Weights of a small autoregressive pixel model: layers 8, adam_atan2 at rate 0.0015.
Rows from block 5 of a small autoregressive pixel model, named by matrix and row number. Rows with one number belong to one neuron. Each number is 128 + 24 x the weight over its row's rms, rounded and kept within 0 to 255. All counts start at 0. After the name is the row's rms in percent of the matrix's.
Before each neuron's rows are labels from the 100 images, of 14848, where the neuron reaches its highest value: "strongest on" is what is common among them. Only what is clearly more common there than usual is listed. The data: reaction-diffusion patterns (Gray-Scott).
# fc1: MLP up (model.blocks.5.mlp.fc1.weight, 768x128), inputs 0-63
# fc2: MLP down (model.blocks.5.mlp.fc2.weight, 128x768, transposed), outputs 0-63

strongest on: pastel
fc1.170 105 [106 107 138 118 138 151 158 145  83 122  92 130 177 119 140 130 164  97 163 118 146 104 156 153 138 139 138 133 139 106 147 140 139 135 102 171 118 133 104 130 173 124 105  90  74 110 144 178 102 154 121 119 142 124 169 121 117 136 135 157 154 132 160 138]
fc2.170 101 [120 101  91 134 175 118 140  99  97  82 137 133  86 115 134  93 145  86 133 148 138 145 167 145 138  99 135  97 104 126 103 142 116 101 122  87 188 150  90 107 114 132 114 147 113 108 157 112 143 119 114 113 142 120 136  97 198 122 157 140 114 119 161 136]

strongest on: grey
fc1.125 097 [160 135 164 132 122 125 123 123  93 109 169 112 154 133 117 122 162 113 129 150 150 152 113 120 159 103 128 130 127 144 154 120 113 126  97 158 160 110  86 144 103 121 137 102 109 140 112 129 159 145 133 106 118 147 134 122 129 136 127 160 169 121 125 117]
fc2.125 088 [118  99 139 118  85  99 119 114 143 104 150 143  85 114 130 142  92 107 125 154 156 168 120 113 147 105 119 118 114 103 106 112 156 151 144 155 148 159 107 184 104 151  86 119 102 116 128 118  79  88 156 159 113 114 120 109 142 101 109 113 151 140 158 136]

strongest on: feed 0.078 kill 0.061; pastel
fc1.756 094 [180 131  97 123 165 162 162 121  37 142 139 144 157 128 102 114 120 134 127 119 123 115 128 184 128  87 163 128 107 114 107 132 146 113 133  77 137 134 162 121 169 100 150 116 135 121 125 141 137 132 155 106 128 104 139 128 105 125 123 120 106 131 145 128]
fc2.756 089 [124 151 117 133 124 147 126 123 152  85 141 146 123 126 105 128 127 153  65  94 126 145 144  75 106 117 118 147  88 109 136 106 180 134 121 150 149 118 154 115 119  76 123 127 127 153 118 105 129 115 120 100 156 119 133 154 131 120 137 149  97 113 121 110]

strongest on: vivid
fc1.316 103 [143 159 112 112  97 105  96 173 122 139 146 104 133 128  98 158 124 121 105 105 138 118 149 113 114 148 141 154 102 110 154 133 120 119 103 104 160 100 130 158 141 114 147  87 161 119 145 101 116 156 136 134 148  88 113 137 109 119 166 116 159 142 104 164]
fc2.316 101 [168 159 104 148  84 139 116 150 102 121 185 135 120 184 117 132 146 124 104 140 134 117  99  79 111 115 143 136 131 151 129 125 112 141 110 141 145 109 130 100 126 148 119 120 168 135 159 129 172 134  81 118 168 147 113 136 162 145 143  96  80 159 125 146]

strongest on: pastel
fc1.441 095 [151 138 112 119 138 139 104  96 147 122 121  98 168 145 168 117 164 131 165 125 163 124 178 130  95 128 104 128 120 128 159  82 143  92  86 119 152 158 149 105 131  93 147 121 114 151 131 124 111  99 142 116 134 142 124 119 133  99 101 141 113  99 119 115]
fc2.441 103 [133 151 128 104 109 175 111 134 148 137 158 108 129  92 149 124 131 139 113 144  90 145 140 131 128 128 157 117 158  61 108 135  96 148 101 111 111 155  98 158 110  98 110 123 110 136 129 162 151 170 119 122 120 139 128 136 104 119 111 103  95 177  75  93]

strongest on: vivid; feed 0.039 kill 0.058
fc1.284 092 [113 150  81 104  86 139 116 130 134 145 110 123 111 168 154 144 122 154 127 102 130 113 170 125 126 129 173 120 121 113 135 108  44 151 123 157 107  99 104 138  80 107 139 117 136 176 132 134 136 174 149 132 117 161 129 132 108 180 133 136 151 124 147 119]
fc2.284 093 [122 125 151 161 150 116 126 174 142 117 131 144 116 131 105 113 118 123 154 111 168 126  98 145 121  94  89  90  97 118 161 105 117  75 107 116 129 117 113 110 145 139  92 150  89 119 147 125 135 127 113 154 129 168 135 151 118 161 155 154 130 145 119  81]

strongest on: feed 0.078 kill 0.061; feed 0.058 kill 0.065
fc1.613 096 [ 84 129 126 124 104 112  94  78  71 129 104 127 134 105 115 128 134 154  93 170 141 131 146 148 131 140 114 148 106 112 114 176  96 120 121  98 110 115 149  88 159 152 139 145 129 135 133 107 118 108 139 152 126  90 133 133 156 123  96 119 121 147  99 157]
fc2.613 092 [152 124 139 158 121 142 151 105 105 130 171 153 121 133 113 128 136 113 123 115 136 173  97  89 122 172 113 175 136 130 134  88 151  76 123 138 108 139 152 149 139 137  88 156 113 124  99 126 128  92 115  99 139 133 161 151 159 124 116 114 113 115 162 100]

strongest on: feed 0.078 kill 0.061
fc1.451 098 [114 138 137 146 122 135 131 130 110 136  67 129 104 126 114 102 138 158 140 114 136 131 154 121 157  83  95 114 104  99 172 149 162  84 101 149 117 129 122 164 133 122 106 154 113  89 109 145 160 141 110 126  93 106 123 102 138  83 125 116 185 131 112 122]
fc2.451 097 [143 145  85 155 133  93 127 137 119 122 120  96 123 186 120 161 112 101 124 138 140  90 163 144 113 158 122 125 138 122 126 146 122 157 154 134 106 140 106  94 113 139 142  92 140 145 150 115 124 115 150 167 113 145 132 137 102 154 121 145 165 132 132 170]

strongest on: warm
fc1.386 098 [ 88 143  61 133 164 142 118 152 126 131 125 160 156 137 105 147 155 168 128  89 160 136 124 104 157 135 136 158 104 137 140  97 140 113 105 179  86 139 106 152 137 187 154 119  88 134 135 157 126 167 129 153 141 101 138 161 120  93 149 149 132 149 156  87]
fc2.386 095 [103 124 116 113  86 109 127 139 159 131 146 156  99 116 155 108  76 166 163 130  96 147  99 107 124 124  81 158 127 146 124 146 119 157 169 129 158 153 138 131 116  72 107 159 109 117 155 135 138 142 126 121 129  88 124 113 116 130 153 116 164 142 127 116]

strongest on: embossed; vivid; pastel
fc1.526 095 [139 132 106 105 135 138 136 124 104 113 108 144 181 166 155 150 138 143 138 137 183 148 137 121 133 141 105 136  95 124 182 145 101  83  70 114 147 164  79 117 121 143 139  91 122 136 154 103 125 143  93 116 137  98 112 115 102 159 153 136 142 112 110 132]
fc2.526 082 [106 127 125 115 136 136 157 119 135 125 139 112 123 123  91 123  88 152 125 153 120  83 168 181 137 128  92  90 103 127 140 124 101 142 137 137  94 157 133 168 109 171 149 168 136 134 139 118  88 140 113 132 104 109 165 128 136 147 115 117 142 106 118 108]

strongest on: feed 0.078 kill 0.061
fc1.320 087 [164 142 150 154 114 162 132 153  95 141  64 108 129 130  84 120 109 144 144 137 144 145 182 177 148 165 143 185 126 133 111 149 131 142  96 130 156 102 113 131 154  70 135 134 143 171 152 128 129 151 137 101 129 113  97 106 152  86 139 148 164 145  85 148]
fc2.320 100 [145 127 150 135 164 157 156 140 169 118 122 130  92 116 185  95 131 127 112  77 111 135 121 134 121 110 150 134 110 111 110 124 108 149 117 105  90 149 160 156 103 130 131  97  95 134 150 109 123 139 121  97 126 130 130 116  85 160 103 126 137 108 117 105]

strongest on: feed 0.078 kill 0.061; dark
fc1.217 110 [134 134 163 144 177 140  78 117  89 136 110  78 149 116 144 140 127 105 197 136 110 122 137 146 119 131 155 113  91 131 137 160 140 126 125  92 128 126 123 154 151  76 163 125 112 135 106  96  98 122 117  88 137 131 133 124 129 148 148 155 109 173  98 103]
fc2.217 117 [133 148 171 154 130  88 127 108 119 142 160 135  63 130 116  80 113 131  98 114 113 130 124 104 128  90 147 110  92 114 176 144 117 133 116  92 130 170 128 126 143 130 135 107 148  86  98 140 120 136 127 155 141 108 133 130 106 140  77 123 124 145 115 127]

strongest on: cool
fc1.88 108 [131 154 117 104 122 129 124 116 119 113 146 142 124 174 118 133 121 150 145 125 134 116 138 137 130 115 100 106 145 131 130 145 121  95 132 132 116 158 147 138 132 125 112  66 144 141 189 122 139 160 207 124 126 152 163 101 124 162 142 115 133 138  85  77]
fc2.88 106 [157  95 150  83 115 117 122  92 123 109 130 145 145 148 151 121 136 124 144 176 136 114 156 118  97 112 172 133 135 121 126 143 160 103 148 136 100 114 133 131 108 150  83  79 104 127 159 148 120 153 172 119 109 129 151 107 152 154  96 139 144 142  88 119]

strongest on: vivid
fc1.663 107 [ 95 151  68 120 130 122 127 156 105 146  81 101 117 143 127 113 102 144 159 101 140 158 113 132 100 142 153 121 134 112 124 133  97  91 156 158 124 106  98 169 129  87 138 107 153 117 130 134 155 138 140 139 137 137 168 149  86 173 149 160 114  99 141 112]
fc2.663 093 [ 85 116 136 151 125 121 143  97 122 153 123 161 109 142 135 132 121 113  94 114 135 127 129 146 128 127  88 107  93 153 172 139 158  99 118 149 132 122 116 147 137 178  94 140 132 124 148 128 141 144 147 138 138 130  91 139 123 119 178 132 171 142 134 100]

strongest on: dark
fc1.646 095 [135 137 111 130 137 177 148 106 118  99  90 145 115 153 130 128 166 175 102  78 118 103 106 176 145  98  96 118 115 139 168 155 113 132 104 106  85 153 106 100 110  95 149 109 126 131 175 161 122 117 117 114  93 137 153 172 114 121  95  79 144 126 125 171]
fc2.646 109 [102 138 134 159 146 136 142 134 141 117  62  91 127 127 172 122 157 145 129 118 120 154 145 109 110 124 124 114 141  67 123 142 106 158 116  78 150 109  99 100 119 110 116 109 143 116 137 126 191 106 139 167 133 113 182 135 125  95  98 104 143 144 110 120]

strongest on: feed 0.078 kill 0.061
fc1.593 101 [104 161 147  99 148 151 150 147  91 108 126  77 148 157 122 137 150 160 181 138 151 104 121 140 137  86  97 130  98 127 126 115  89 129 121 142 112 111 145 137 152 113 145 128 117 133 164 133 171 112 145 106 161 128 138 111 107 127 133 158 154  98 149  88]
fc2.593 106 [126 142 111 128 123 147  85 117 121 125 105 121 141 120 173 122 145 120 135 156 184 164 130 136 125 145 147 150 161 141 142 149 141 135  96 134 120 150 149 140 153 146 114  92 154  98 120 178 108 136 130  97 141 124 125 117 139 116 159 165 145 123 155 106]

strongest on: embossed; pastel
fc1.129 086 [ 78 157  95 144 155 138  79 142 133 148 115 114 154  75  87 122 134 135 156  91 130 141 172 138 141 189  92  98 100 121 136  89 157 108 104 112  85 153 137 133 153 102 204 116 128 106 109  97  92 156 116 106 150 140 144 107 129  96 141 159 162 102 148  89]
fc2.129 084 [177 163 138 152 153 111 119 121 127 107 105 127 160 160 152 113 124 119 139 138 161 153 114 129 117 103 154 131 158 119 104 153 193 118 159 147 157 126 160 115 158 153  94 134  89 105 126 104 139 121 159 152 159  89 157 145 177 129 178 124 101 106 158 135]

strongest on: stretched
fc1.20 103 [120 156 138 136 120 132 142 162 134 134 123 125 133 149 127 157 181 127 145 128 134  98 128  96 172 137 146 112  85 127 144 186 166 158 132 101 127 137 127 183 108 122 138 121 113  84 101 114  96 138 150 115 157 149 117 168 123 130 122 106 168  97 113 100]
fc2.20 095 [114 139 129 141  88  96  73 138  93 149 126 151 131 103 138  85 111 138  99 122 131 143 141  74 122 124  78 123 129 141 107 155 157 162 163  67 101 120 141 150  80 111 115 144 126 151 134 106  93 130 137 136 116 121  83 124 172 102 137 142 117 168 125 103]

strongest on: stretched; embossed; vivid
fc1.288 097 [149 116 120 135 137 114 146 176 164 168 120 125 138 134 161 146 124  66 157 120 166 156 135 123 127 148 108 104 198 126 144 142 134 142 143 148 136 124 120 116 126 120 136 147  97 116  90  72 119 136 134 122 142 163 115 111 130 146 136 136 101 142 135  91]
fc2.288 101 [122 105 121 173 116 121 120  89 154  85 106 119 119 136  94 120 105 101 139 116 128 126 134  82 156 155 149 195 134 118 170 119 160 124 114 129 111 127 140 132 131 104 136 144 122 103  99 131 111 133 141 122 142 137 151 129 121 129 129 120 138 122 116 103]

strongest on: warm
fc1.520 103 [130  82 154 174 126 137 102 184 125 147 130 125 119 162 160  97 127 120 144 101 132 145 152 108 133 134 123 164 124 116 136 161 114 104 140 172 118 142 134 118 120 142 154 121 123 115 132 124  96 131 161  88 101 119 141 157 135 145  95 169 154 110  99 138]
fc2.520 096 [ 95 106 162 152 137 131 142 173 128 140 159 123 132  66 152 116 159 156 100 113 114 122 120 141 147 126 130 126 141 117 141 140  87 110 107  61 115 162 137 101 145 122 170 117 139 103 106 124  90 143 135  81 133 107 139 115 165  87 117 147 108 112 119 151]

strongest on: earthy
fc1.405 089 [166 140 129 124 155 125 122 159  99 139 116 130 119 156 131 116 154 115 115 125 109 164 129 136 120  99  85 136 161 148 155 129 110 127 107 178 133 158 127 179  97 138 122  94 101  81  87 131  98 114 154  96 146 116 124 137 107  85 123 150 128  94 115 152]
fc2.405 091 [ 89  95 106 110 148 155 109 115 100 111  88 107 115  85 135 166 139  73  97 178 130  85 106 133 128 104 148 122 129  87  89 141 137 120 109 104  87  90 124 121 137 116 137 157 150 144 129 137 159 150 162 113 112 138 149 139 126  79 119  80 118 149 115 130]

strongest on: earthy
fc1.292 102 [104 184 141 156  90 113 128 148  94 107  89 148 149 165 137 113 117  85 152 100 147 101 151 100 140 105 141 168 123 161 123 117  95  77 135 168  79 143 128 117 156 140 168 136  94 100  93  85 101 107 166 111 123 132 164 134 152 105 152 106 164 157 131 122]
fc2.292 091 [130 132 123 157 145 130 110 123 112 117 133  87 120 103 123 153 135 150 129 178 144  92 128  89 109 143  94 109 108 104 123 157 113 114 177 120 163 109 114 128 101 123  95  62 101 154 146 100 114 141 129 130 157 133 124 140 110 141 105 122 132 132  86 142]

strongest on: pastel; grey
fc1.254 082 [119 141 161 114  99 170 168 150 124 109 137 123 131 136 134 189 184  79 127 140 161 110 160 139 115 113 136 122 170 102 100 123 136 139 106  86 100 135  81 143 169 130 154  99 123 149 145  98 120 133 127  96 133 117 138 173 133 160  98 118 125 113 120 119]
fc2.254 094 [ 94 122 103 110  96 101 197 147 162 139 120  65 142 124 142 114 116 153 131 147  89 112 164 165 120 135 101 139 125 143 128 141 115 136 142 102  78 138 138 128 100 126  81 116 133 114 139 140 108  96 140 106 142 179 146 106 105 118 147 109 130 164 146 155]

strongest on: earthy
fc1.205 104 [114 160 101 122 112 143  98 149 139 129 154 139 124 142 156 117 120 117 104 158 159 132 135 159 162 143  94 165 136 145 129  98  93 122 134 180 126 163 134 129 117 112 123 103  96 112 138 109 163 120 131 105  88 113 145  97 140 107 138 134 121 109 145 125]
fc2.205 099 [110 116 134 156 101 166 148  72 105 141 100 135 129 103 123 102 118 107 172 160 140 154 130 167 132  97 152 128 105  82 171 153 132 150  99 127 112 132  87 141 146 131 116 148 125 132 115 115 126 130 134 143 132 111  80 106 173 117  93 133 121 151 154  90]

strongest on: feed 0.078 kill 0.061; vivid
fc1.414 107 [125 136 112 141 130 110 132 149 100 137 136  88 135 141 129 169 108 151 114 140 137 130 128 181 122 114 121 128 125  81 122 151 100 123 187 162  93 156 120 136 162 164  87 101 114 121 159 119  76 155  94 116 130 135 122 107 148  79 119 122 151 107 145 170]
fc2.414 100 [109 140 124 138 146 123 143  96 143 120 145 119 185 111 144 132 167 102  79  98  99 109  93 131 135 101 191 142 127 122 121 153 135 101 166 127 100 154 143 103 109 113 110 129 145 132 143 114 121 131  99 156 146 152  87 129 121  96 129 137  83  96 125 110]

strongest on: warm
fc1.500 101 [121 114 165 186 142 114 116 142 122 196 124 116 132 125 150 110 124  99 150 108 125 126 106 142 127 127 155 167 113 144 181 118 128 128 122 105 101 153 143 154 140 131 142 104 118 131 138 120 101 111 151 139 126 111 126 118 145 174 142 133  99 113 100 109]
fc2.500 115 [117 148 131 143 118 118 141 161 126 123 160 169 102 109 103 104 118 126 110 149 112 126 154 126 128 138 128 144 152 130 134 147 109 112 179  72 104 133 124 107 117 114 115  81 113 125 134 119 113 110 159 129 143 153 156 115 110 164 132 140 198 119 106 143]

strongest on: dark; vivid
fc1.56 102 [153 159 113 187  91 102 125 126 116 157  98 127 124 164 146 101 119 119 169 155 141 170 138 140 133 147 149 109 142 149 122 150 130 135 132 130 104 148 124 110 103 122 128 132 103 102 132 102 139 147 108 119 135 120 157 164 142 138 141 142 133 115  86 145]
fc2.56 102 [133 146 109 158 137  70 137  89 119 134 126 159  73 129 100 108 108 139 182 122  96 146 100 123 115  75 163 128 141 108 143 146 137 156 180 129 125 146 110 128  77 133 105 135 154 165 156 113 179 114 106 149 150 139 115 153 104 131 203 143 137 137 126 150]

strongest on: grey; feed 0.018 kill 0.051
fc1.141 100 [105 117 170 133 121 122 143 130 112 130 143 110 140 146 161 156 175 126  83 113 147  90 144 114 164 163 134 115 112 102 121  91  96 152 156 142 128 142 100 124 148 147 120  98 144 114 152 121 137 131 146 161 150 144 135 160 136 184 144 126 104  88 111 124]
fc2.141 097 [102 128 107 126 109 115 124 117 155 156 171 123 138  86 141  97 115 155 143 157 129 136 119 108 135 113 158 169 135 149  98 119 157  93 111 117 214 110 134 129 117 120 111 153 139 201 142 120  90 111 126  97 134 161 131  87 142 109 103 104 107 109  99 137]

strongest on: stretched; vivid
fc1.644 103 [165  83 148 175 161 125 128 162 140 133 173  99 133 170 151 127 113 100 160 117 162 123 144 131 135 107 127 138 151 130 134 140 135 121 148 115 114 178 125 148 140 134 152 106 118 126 143 152  91 131 140 102 155  80 107 112 118 108 102 141 152 123  93 103]
fc2.644 093 [164 113 135 153 135 129 128  91 134 145 107 119 109 133 173  97 148 129 157 116 120 129 129 116 128 138 129 105 136 136 151 112 104 144  64 111 105 154  83 143 145 145 147  98 102 142 149  68 122  90 108 154  94 155 121 114 129 184  86 191 141 130 124 123]

strongest on: grey
fc1.67 096 [113 139 117 157 136 108 104 135 132 163  87 147 148 204 171 165 150 139  87 138 160 128 137 166  89 121  91 162 138 111 167 138 148 132 136 106 140 128 124 133 151 164  97 149 113 147 143 138 132  77 113  90 151 133  98 149  88 152 110 110 115 123 143 166]
fc2.67 097 [126 109 127 132 128 148 116  90 166 128 139 105 167 139 138 149 152 156 109  99 128 149 121 138 164 129 175 120 128  90 121 154 111 133 164 133  98 105 117 121 116 175  99  93  81 193 136 137  95 141 126 151 121 141 127  99 131 162 129  99 100  93 106 125]

strongest on: grey; feed 0.062 kill 0.061
fc1.707 102 [120 110 155 151 148 120 157 147  87 108  80 129 124 171 179 192 152 101 177 116 145 118 116 154 121 136 151 142 133 132 134  71 125 105 152 116 134 126 124 103 137 175 151 103 110 110 166 116 136 105 156 162  91 146 126 117  96 167 157 132 136 112 136  98]
fc2.707 105 [142 140 117 149 131 118 161 175 120 138 149 132 103 100 132 118 120 114 123 144 153 151 125 117 104 150  79 134 171 138 102 223 142 162 152 119 114 138 105 138 112 106  93 104 148 138 146 115 135 152 101 146 156 151 123 158  82 147 125 155 132 135 140 140]

strongest on: grey
fc1.469 100 [145 129 186 138 117 107 150 131 125 103 125 144 107 103 112 143 196 113 116 142 131 115 122 170 143 117 166 136  68 107 141 141 122 132 141 132  72 133 109 119 120 134 126 101  95 102 119 106 154 151 146 134 156 138 134 159 142 112 149 120  61 123  85 131]
fc2.469 099 [129 121 116 182 134 125 118  98 175 171 126 137 157 110 118 144  97 127 155 120 119 149  92 111 152 139 118 143 121  89 156 145 125 130 152 138  89 146 154 125 153 111 165 131 120 180 143 112  83 109 126 147 107  98 126 118  84 121 161 116 113 121 125 107]

strongest on: embossed; vivid
fc1.399 098 [171 169 113 107  74 140 123 156  87 135 130 154 141 123 148 101 133 160 191 116 126 107 158 130 147 138 121 130 156 136 124 141 138 150 132 123 152 120 108 142 116 141  91 102 160  93  98 164  80 124 135 116 158 105 150 116 179 106 156 147 143 164 140 134]
fc2.399 104 [150 110 116 151 118 128 112 154 165 150 125 121 144  80 145 111 139 117 103 106 121 129 176 122 103  62  95  97 144 136 120 104 130 130 158 109 149 160 115 165 148 136 112 118  88 128 134 140 148 112 150 114 146 138 122 130  96 154 125 150 118  95 108 145]

strongest on: pastel
fc1.729 094 [152 143  87 155  89 162 139 129 117 136 116 106 108 126 103 137 113 157 159 174 111 165 158  94 140 124 142 140 139  83 127 146  74 103 104 159 107 121 117 156 143  87 134 129 114 174 191 126 148 141 179 131 131 128 132 139 143 144 128 123 116 138 125 130]
fc2.729 087 [121  89 136 160 129 126  99 131 152 138 160 127 156 135 101 127 136 115 145 123 102 140 141 127 123 134  91 164 121 131 165 117 122 106 106 159 150 122 119 130 130 145 125 151 130  65  86 119  87 106 149  90 147 154  79 106  88 143 105 138 125 122 168 173]

strongest on: warm
fc1.181 111 [137 119 118 125 131 150 112 122 115 113 114 150 143 131 128 152 109 119 137 137 133 137 153 130 103 129 106 127 111 101  99  88  94  96  97 160 114 148  81 150 117 133 175 135  95  94  84 157 139 129 180 134 112 156 139 103 166 141 114 108 120 100 147 157]
fc2.181 119 [ 97 164 129 150 101 135 145 106 144 165 132 121 131 149 108 115 123 122 143 178 121 120 133 135 154 125 109 100 137 144 170 156 150 166 193 137 139  95 175 109 117 101 166 165 160 141 158 133 109 146 102 137 147  75 142 102 126  87 139 125 120 154 118 144]

strongest on: grey
fc1.456 105 [120 135 102 174 153 152 141 134 161 100 101 147 126 121 140 112 156 133 131 104 161 110 139 120 179 161 134 157 128  96 119 131 162 121 170  70  95 116 135 120 166 103 169 116 127 145 177 107 106 127 120 109 122  92 172 120 119  82 127 146 107 112 111 127]
fc2.456 102 [135 140 121 145 121 112 132 104 100  82 121 125 134 130 157 141 142 135  94 133 112 152 126 134 132  93 149 103 148 120 170 160 129 175 154 138 121 129 159 132 128 131 129 177 148 179 134 161 119 148 133 102 118  89 112 137 160 109 104  80 127 128 165 153]

strongest on: embossed; vivid
fc1.655 102 [134 120 100 149 168 129 132 130 133 120 100 131 132 149 128  97 143  87 200  88 168 166 133 148 127  93 125 136 158  73 142 146 154 119 114 152  96 126 105 108 155  93 116 116 127 123 122 141 128 131 126  97 177 110 142 146  97 111 104 164 153 103 127 105]
fc2.655 105 [118  91 149 119  89 110 132 113 114 116 114 126 131 123 114 136  82  92 176 151 141 150 113  69  78 133 149 125 166 130 157 160 141 109 100 111 121 114 118 138 141 146 153 156 105 122 101 121 123 135 150 109 145 125 145  90 123 139 131 179 170 130 117 120]

strongest on: grey
fc1.735 093 [139 130 140 118  94 138 119 134 156 129  84 106 153 117 103 118 110 110  98 123 155 128 169 124  95 111 112 145 128 101 142 132 112 140 120 140 123 122  87 120 128 180 116  53 110 148 144 127 103 126  67 122 112 134 124 140 164 140 154 153 124 163 115 149]
fc2.735 111 [ 90  99 165 116 112  84 144 127 145 114 131 140 139 143 135 138 152 138 163 157 109 116 130 141 131 142 152 136 142 121 164 115 122 140 134  88  92 197 154 104 119 118 149 155  94 117 113 129 173  76 129 103 136 140 170 175 126 126 109 163 131 113 125 116]

strongest on: earthy; feed 0.039 kill 0.058
fc1.64 099 [101 137 149 181 132 116 157 116  98 101  67 105 138 109 152 124 161  96 132  96 127 135 143 110 122 112 146 164 144 105 110 143 132 168 120 125 142 151 121 131  84 118 119 106  95  79 147 125 133 149 105 103 164 181 156 146 160 112 173 148  81 135 135 129]
fc2.64 110 [127  81 100 152 113 119 133 120 142 119 153 128 172 133 141 130 153 134 100 119  79 128 125 129 125 126  98 150 120  88 157 145 125 131 142 129 178 171 136  92 106 126  81  92 120 102 176 143 161 133 115 136 132 126 124 111 106 155 131 112 168 115 163 175]

strongest on: earthy; vivid
fc1.590 103 [114  87 103 119 140 138 123 148  62 135 118 151 105 133 168 154 137 168 148 139 162 114 157 113 159 166 145 118 151 126 117 125 136  94 133 150 139 176 106 134 148 132  98  68 120  91 142 129 121 135 186 107 133 149 134 159 148 139 152 135 157 125 107 106]
fc2.590 104 [147  67  90 124 119 113 113 118 118 134 130 124 151 117 190 118 110 116  93 124 133  97  94  98 122 152 154 109 145 128  86 110 145 123 120 126 113 166 129 133 107 159 121  91 128 111 152 128 113 112 155 101 119 146 129 116 146 113 122 152 155 112  96 139]

strongest on: embossed; vivid
fc1.7 105 [ 84 132 139 144 171 171 109 118  97 130 113 148 128 168 113 110 161  97 125 106 122 156 133 146 100 148  99 123 118 117 135 103 155 150 109 147 105 157 109 151 129 122 138 134 136 136 128 164 117 146 135 121 117 131 117 132 121  81  81 168 156  92 141 170]
fc2.7 099 [169 149 131 110 142 111 149 173 161 161 175 104 133 145  66 125 112 128 107 129 119 152 107 106 125 146 151 147 155 117 113 115 125 119 154  98 131 116 129  97 136 145 143 114 102 119 129  78 126 165 125 102 130  77  85 148 122  84 124 125 107 121 106 100]

strongest on: pastel
fc1.706 096 [131 125 155 114 104 136 176 149 117  84 108 149 136 139 164 139 104 109  84 113 143 173 155 120 141 117 128 180  93 127 126 181 113 123 127 136 134 118 111 143 152 118 157 111  99 116 141  99  90 110 145 136 114 156 125 105 114 163 154 105 135 131 130 150]
fc2.706 107 [104  61  97 100 141 140 137 130 124 176 124  84 147 114 138 150 110 120 120 136  77 105 125 136 121 120 112 134 138 106 120 130 127 123  92  73 148 150 146 117 131 123 139 146 137 148 131  90 150 159 163  90 161  78 145 129 159 109  85 174 124 168 134 119]

strongest on: earthy; stretched
fc1.6 094 [179 137 134 110  50 164 120 139 112 153 109 126 106 140 142 130 166 110 111 120 193 114 115 107 136 136 119 111 120  66 160 134 172 116 140 134 135 140 147  94 102 143 118 100  77 115 136 120  98  97 126 168 132 134 121 185 153 124 147 143  81 171 107 146]
fc2.6 092 [125 133 134 117  97 149 132 139 134 140  83 129 116  95 106 127 184 148  63 172 117 145 116 125 137 147 127  77 117 116  80 139 108 132 136 139 108  84 140 116 132 101 137  97 125 143 127 175 132 112  89 125 125  98 115 133 120 108 189 125  93 144 130 148]

strongest on: cool; dark
fc1.87 094 [161 108 141 152  65 137 132 129 155 122 131 106 140  97 102 114 147 128 128 134 172 106 139 138 132 143  70 104 133 135 106  74 168 127 149 139 119 139 135  98 136 135 154  82 147  68  85 126 105 134 134 137 113 111 114 116 139 123 136 145 159 133 138 158]
fc2.87 101 [153 115 154 129 119 128  94 161 159 122 143 128 118 119  70 143 119 140 114 116 144 121 163 104 105 146 147 132 106  95 106  97 117 100 113 102 166 123 162 118 125 123 128  99 113 122 134 144 191 147 145 132 152 148 146 124  86 150 139 115  94 139  79 147]

strongest on: vivid; pastel
fc1.697 104 [147  90 112 170 125 159 145 174 127 116 117 140 133 134 126 100 162 104 146 135 125 143 138  91 117 142 161  95  96  87 111 135  75 133 118 154 122 115 111 124 107 107 141 132  97 134 142 144 121 174 174 124 147 145 107 131 130 133 172 102 114 111 121  76]
fc2.697 091 [111 145 108 148 113 124 122 149 147 123 134  95 143 131 144 108 128 150 102 123 160 110 122 126 112 140 141 112 160 135 157 125 125 125 103 111  86 147 129 142 112 203 128 151 105  93 119 136 119 163 149 135  91 104 160 154 124 123 142 156 168 122 123 131]

strongest on: vivid
fc1.77 110 [ 95 169 148 130  95 118 115 150 108 166 114 162 139 168 101 136 166  77 133 152 122 149 163 144  77 118 128 129 142 166 131 179 129 130 114 134 118 156  93 153 100 115 130 124 110  64 111 136 115  96 132 139 175 137 180 151 139  83  88 173 190 147 125 140]
fc2.77 104 [ 72 111 151 135 123 128 176 157 183 154 125 135 143 149  90  98  85 149  53 106 117 143 149 109 146 162 114 162 131  96  98 101 114 156 120 149 143 108 133 139 128 126 137 111 135 154 110 113  51 135 109 148 118  92 102 113 104  82 124 160 121 108 143 111]